A small self-supervised image encoder, trained from scratch.
Model: 5.42M parameters, 32-pixel images, layers 8, width 256.
Training: 23300 steps, batches of 256.
Data: 72500 training examples, 82.3 epochs.
Rows from block 5 of a small self-supervised image encoder, named by matrix and row number. Rows with one number belong to one neuron. Each number is 128 + 24 x the weight over its row's rms, rounded and kept within 0 to 255. All counts start at 0. Numbers have three digits each.
After each neuron's rows are labels from the 100 images, of 14848, where the neuron reaches its highest value: "strongest on" is what is common among them. Only what is clearly more common there than usual is listed. The data: rendered roads seen from a driver's seat, with toy cars, trees and houses. In brackets: how many of the 100, against the usual share in percent.
# fc1: MLP up (model.blocks.5.mlp.fc1.weight, 768x256), inputs 172-255
# fc2: MLP down (model.blocks.5.mlp.fc2.weight, 256x768, transposed), outputs 172-255

fc1.2:182092096107133124130088106154167122088111133102139118124124153124167116101143148109175167152108123120145119139093111110105105146173135098136087157160147159126118134134144136129157104135119138089132180109119205163130122111139165146094144118098113104083
fc2.2:106133180145141137128132134140108119126151153155081141124160117144134093121133093096148118105161167130121157106089136136169108128222095140124149136129140144123102159127152160153132183116106146117112145142178191125099115148119118141119109084106124152129
strongest on: snowy verge (100 vs 33.9)

fc1.718:067158129111089125139137128133123125116145145140136150112103102133129107099179173132146139087149107120145157099183160125163177123118123107156148136141120120132158154130111100065124101146114103120145133119116141120131150149153142135095146129147104128114
fc2.718:134121130157114156128124151122128174122088125164138125120107156097105120136162173170089142166106101127159121102104102136161090170107118136150137082082164126127126132168151143129129178134160107122137122111127104110153100117136127108125089126133119151100
strongest on: vehicles: two (70 vs 41.9)

fc1.557:117131122080139127127149096146170092159169139142115146081074110118128177135106102132132138147145131105129163149157125168117161070126146133100144120118125146136142099145154146094174136139155144160146132110097092104132155102141136152120127073087150150105
fc2.557:052139095156101125130134149138084134098095118132189120173121150170143104121119102111121113129125151130115108094120119077150123141112088117180126125161114085114130151099135132129116113133110133083102128154098132121137118093138095094137084176140150144108
strongest on: vehicles: two (87 vs 41.9)

fc1.575:164146082163161151069128128157185106117144126099101140136112148140115159139098121160142155123088144146191092120149100145142127105129142101125120107114136137141123138081136073163102091161104138144143114118157120103108169122119126147130149117142129126114
fc2.575:133143107167132147113184134151093146140128143138155134173110148146151141153184108118159136152138135102127139141119138097125106136103144116118125110122113152151102107142112065117165125117109118152121154142079130137101137137143092093102120131137137155102
strongest on: solid white line (100 vs 25.3)

fc1.659:103115104164152116096082125147183122124159114156115137135107159122112176107100135139149104106131129119140105109148123108106113108144135078156134155129159124133095156127163094141144129153087151110139125140137145141100119148153142107093099082143107125139
fc2.659:155121101186120167129145156141110138144120111108114178176127142108097145121157104169092103110127141120153103143145086147110086139136177129168144113118106179135126106135067086119151144116091107125151139130112128106138156138110132136096090119145113173118
strongest on: solid white line (100 vs 25.3)

fc1.667:108139128092135105122098130140122181090147139149146141108133135083097127143142181174139140133144109095118120105130091110161146163107091140096151130157143121157141143131149112121169126140095133119127152184163166105118129142150102105110111120111140109118
fc2.667:124102124143166152109138128155140136122111166085106144152110111134155140098102151156121157131131188158156110070112131148122167117116134147172134105150132159116126139164157134149148106074149156076132119138166118137162162105126120173152118160114112124132
strongest on: truck (89 vs 54.9)

fc1.721:128139124183141147116112122122143102151154142139130166179111083130151133124141182124147129104142156118138147077073108143177165186114134133135112120138152107152143114128152130141141092109101170107132119088127132112151131136157144125146138084097130111106
fc2.721:124123146116112125105176119095166164114137142123090112151147142064127143121113126121187125137106083151148121137155146142038107109132157132151172128090117127139119115131170126128117176139148160144118154150133105146111135166107126094142106162085115175157
strongest on: bends right (60 vs 33.1)

fc1.223:136124149126153148153131146122144143156144083150150136159130191093133123097121126131132144157117110114146103166143079146145091159171147137120160136142093093153149137115148140147134092119093121161119112092142147106161129104118115133121105168103120161110
fc2.223:125126113125123119128092130156145137110125134111178207096121128102134121122113138107107109118100097152073126148128163110107152116112108152151161155126111162127136166145065120044071107073122134126126176136096085132143134129142099131144124162085121096129
strongest on: bends right (66 vs 33.1); snowy verge (65 vs 33.9)

fc1.617:143127113131145116105169110123129153163163132131164163130111164148101093098155127135152142183143094115131086148114130133153120128137107106183135125145114104137169127130170104150141097123145104155126131154108136125128074129107126155101116133119110158101
fc2.617:121127146100086122165135129133115150155105146123150121101150102122147148115122089101163134130124076132120148154135082133114161128141144143096137177103124120138127119132118137108089100107119138163156141080134116116155114088154133106147144135121098076116
strongest on: snowy verge (66 vs 33.9); dog (58 vs 27.5)

fc1.276:113126148132137097160124098157141116106099099125086121129139116108168130160140144119105161186134130132121109133104105134149143136129111107099161144086114163121105140098145134118093116113122144106135127124073218119148114102094166189106144131116118158154
fc2.276:146138146119133156128067091103107114145171118143140125131122117129113125120113139118132124145109104119123155111136146141156155097117144116159121104138096137155131152153057123074183066089126105146142140106131081098115119146132127059158134150117097154126
strongest on: bends right (75 vs 33.1); snowy verge (68 vs 33.9)

fc1.626:118158073108128138137154126134138122132138098111125135107106073159099095124146096087133109128090128157109203148181149147126127167110115131087137146145181131145134096121120159134139117119117127118088117162109132147125126136144150163142126111138094156152
fc2.626:122122172148095124139113144150133088104169090110110155103100132120159127102113169124137161133147096155104120131115133132148119143131122126087170135092108132125135102118105147116130104161141120122149127137123156129145083103121146127132124157146118125170
strongest on: tree (97 vs 29.5); snowy verge (60 vs 33.9)

fc1.136:124114086127127124133148133135139112132207116137099118133101092147114150096134165139117158127114152112119132119123151141145165136180166095120118116126130140118134153153171142153145141171120134107106149104121138116145110127144136143160123092072153110114
fc2.136:157117141166139135141116107140126105116112103154105139156123115137137145110159097133148157138142128090106140136108161109107115135149161102097148150152124111150109139105084124120065140115083149170145095129114125142117117153135103141120107086157074140153
strongest on: bends right (62 vs 33.1); solid white line (53 vs 25.3); vehicles: zero (35 vs 12.5)

fc1.41:168119113109113143142080120147123126122183112121177137143108121141126142113117134150130159081135105120175140123063152134123138140110143092104103135089107109148116143143170136154120173123137160106132135129148156132147097130157145160087107128111121137140
fc2.41:117105134170148181162142095162088134121099160135104149133114133149116087147139103123169122114139110127129105158135103108120107143141124140096111115131125108085152061109146127147118150134172114115151125102166182075102089115126149111137152080184130150151
strongest on: snowy verge (98 vs 33.9); house (65 vs 31.6)

fc1.215:127139165116107119119130140156112164139150136171120114132141107123137114134151096106128145154170113129117144177122109128146150138135121153146149122159164121117080147105126142098084102101133121132121154192147176107152126130122114147124125131111090101143
fc2.215:069166140135125136153138148111113162108135092094162114139191121114111129120147109120165138133086123134081168127179149090110178121081124141110124168127179151134131163137122110129151125142119133128120129144101090103122085133142120170136140147131114165139
strongest on: solid white line (65 vs 25.3)

fc1.176:164153133164098114158103170121109105127128121151129143162148139136143155148111154114142131120152113142096143092073150131124142166054168107133150150121117156131125143143175105093142087086103145155090095106147110106172157137116161141138117140118119122116
fc2.176:106137117128132114099130119116147120099141157130141135133140122107153141127168159116173183170123106171147146148158137097172091079199108112114108131143175160127146131113152171117142131147104134134162168149145149160153093120098157101106134135135083165110
strongest on: tree (75 vs 29.5)

fc1.409:155123119140147124154148152119131138118096142204166076083120111107115131090103097102165168113156128142159119114130132128127141136110119098125162151127127125131098119124112113121117092137148145085140124116109128129088099124156127131117124126146136113103
fc2.409:133123113104130134135108117129142077123110131080147129153169102134131092110140066142143096107090137159136135131114159102124129147125168096103114120144125157132145156156127159181130155155110105125101144187106095132139123112119163152106120132131104154115
strongest on: car (99 vs 54)

fc1.654:103132098136131085111110109157112116105121157131138120140133111140097088096104161176180111133117138084075104142144147136140130181168137137128108096104145104161100136128113126125116083126096136113118130144120123117106120122120153173107091124119134133149
fc2.654:122106105091119146114135178095166142154161163115172138124086150117152142096155121112128121126106144148094161130146140109094123109152095107107172170135091138105165086143115142123093144116119157088124147132172141138161143123146121087105116146154111095085
strongest on: snowy verge (89 vs 33.9); straight (62 vs 32.9)

fc1.418:093122124120118088150117131116145117116150137115100142146140122113118087119146134103124111089176155130097171137132147120120182134140082103116108122111122098126181135170133159113119109167128141160137134114108155147162109143188170115126114142156169105098
fc2.418:165079143137132129104115084179144158137119137127097162144111134095147144145130180131105115111115115155146121118150111116123129160166108114105101118096165152109157126143138103097096152117134138136113133120144110085105101122138095184146101135180135121100
strongest on: car (92 vs 54)

fc1.598:140155104105119139153130177141152146161099099146134072122120129144079153083151088092127138095143140162142104116157112116127102161125118151128167133121122136151107148111108116139121138178174146134116155079138137119117132116130148153128139134152125108091
fc2.598:099154135160073152092142138140152130177116104123131124117163162146177083096093139154133142107136116148069130101147117152153174100138143100133102127141123094116120141141139111108150127145132135142140134158126166128114106160153091093125155133112111149118
strongest on: car (84 vs 54); snowy verge (61 vs 33.9)

fc1.633:140136139149134112160134141161123147111131129118139128099156121152152147079130083048152171136145127114127165152122124126093170124119137144118127109088149150137119102110109119138112125098136085135152147147133106095107139155149126106163170111119174107097
fc2.633:100124179117081152120122125104164140106129101151126132112114135147142115064155135118085106169155111136157125098091139136112153107144149143159177118155127106131101177131122139122148170159121141116134159126121144143151102084083087095122123151133130139115
strongest on: vehicles: two (80 vs 41.9)

fc1.541:110167115139151132106138119149169137184136104154128073153139204152142086102148148153112146146099137088129141159105147135132143165126108144112103156148146124103104153163131136138097151117106094125125124105116115132117115101141122139111110159106142146110
fc2.541:151128154112130105175160120131135095096140157154115164144139106087135156134146123106106097135154110110082157145173097104105133127103121126137190097109130170162139097143113143126144135131145123154120113102115098094114135146131103138103122103099075084115
strongest on: bends right (67 vs 33.1)

fc1.451:097122108130141113103177144110084168138133120114116089090110137132078121076106123121141111128130140081147105144106152126123134129135128105121103147123119126130145140102107172087125110097133126137107146112123109118156118093121109131113088122084129093167
fc2.451:124136137188163132087079121091123115142096125149151127151091148142142084158124126104105068146092139091113142150133118113115147128127129107137147117149157127092132091131105109119173140091124121084125118120135178130080110128112144136145145116126130114110
strongest on: truck (100 vs 54.9); vehicles: two (74 vs 41.9)

fc1.336:175102144136099179168169147141095119152134149142151123148140147092164109166123088091142090132116128127105118096113187120113141155107127118084131176139109110141120146123143140123112108143111139132129156114121142131117137149143130082102143132100129128141
fc2.336:116122098104124112127123109154174137114157121159141153127140150116100115103128148132113153164119107077160104159152154070168130102143144118110129113097130116140127105080102124121101111128103132141156108105113151168099161119108171107103092128117178134172
strongest on: truck (99 vs 54.9); vehicles: two (69 vs 41.9); bends left (66 vs 34)

fc1.103:144106139142133097163108147129122125158115129103142158130131119152100127133118106110100145121098088107104130126155151131133165108102145133118137162159129120113140134156116110177130127077127085127133186148092152108119144164153140134112145129124087133165
fc2.103:156136086162121102123112122106157118081142117163125127092165116169108083102114145151178130122105120128156128127137167125169202143119103139157141097120095136161127121133111148112088061146126163164154113097099151150114103164145132159108127135138103105094
strongest on: vehicles: two (68 vs 41.9)

fc1.145:091097127124175128120134144119111129107163123051122100122097106123123147133120092128121113100129149120128108118124184112146096126146134084104117111120129106129103090118145162090154119131111122108126100169087121123112123133128162132128123090109122139107
fc2.145:120124120153089048099160085135143154102131145174123171142137140144105107144115144164101138158090141109114114169137126104137142104122089133141103130140106151100118104152119145160148103083123157139166133122107138147128147115127099134117106152166138112126
strongest on: truck (94 vs 54.9)

fc1.738:128094132152134159094120127129131110112115182102083069116130122145150141125094079121129116120122109148125153102135134122116109095155141084127175169101134122158137096087142134102136122104122130157130104123132139122122117135155092128141127111153157126140
fc2.738:149137111141119094143140139152134119107112099129160181125134108113084171105125123158144075147156127113135140127099102135147102142117107124177130148114124126158124152162131114206167120156118131121192122141118093133134084128118132128102102114136095165099
strongest on: snowy verge (76 vs 33.9); vehicles: zero (34 vs 12.5)

fc1.13:133109133098073146132168175081143094134052158182135106136130091164111165127100187087169146129128153121108118162124103108116126183125115101117142151124123142139140102185133116158122116102119095166072103113102152128141109129147150092156133127187106153129
fc2.13:119145122117130128102127068143124134101176103125118171127104133119120130130128112151138086107120110108131117102155134127137130128123149100106129161149079150136149116154166100105136137160121130097193133082130115081140117129137173118128138187115141127125
strongest on: snowy verge (76 vs 33.9)

fc1.428:124099124141122171097129131134141128123109125127117148130095144105119136124134141176123111114204110125126083122161158119157161127134138140112162127112169133126095058153120139141149157134155136096146119146143106152144097107144144134169105150135139071137
fc2.428:130111109139088148171112129133169110132119118147116114132106137113136116105106085132103118173135073138099096140133104161113109120137102146184092141157122131156150136155140122158141155167151165165116146138098116112124107122163113142110135149149124084102
strongest on: vehicles: two (75 vs 41.9); bends right (61 vs 33.1)

fc1.635:150161130089155101156127137116143168117096170137099111085150118128123116117122109143165134127112092127125145108090137142131134112124100124123143148138148086144123103158160159140149182121087116183153090139098126107102051123136108130154127127121157146129
fc2.635:092147132174157115124137150140130111131139156140136115107118122094122113136087149106136136153132133131150121116138117123145101149150121162102148120100137136130100122176135109135090098132122113109105167110128102113173162150127177098131118084126134131134
strongest on: tree (64 vs 29.5)

fc1.565:132089177098110128125111145154096097151138158133094089093126073163122092108089122176161132141121130130148150131132144131112106095116132137111107099090127138128111125140145096120126152132163119160167176139127126123115135128107126135098134076147169123103
fc2.565:135122139089165146156125126126155110117145099114144082148087160152132099121153100103110163097118151120073100136119142132145123100108111124135113140116105101153147130137118119146084169159094110136125123119136138135126137133134138105121154140146107144131
strongest on: snowy verge (78 vs 33.9)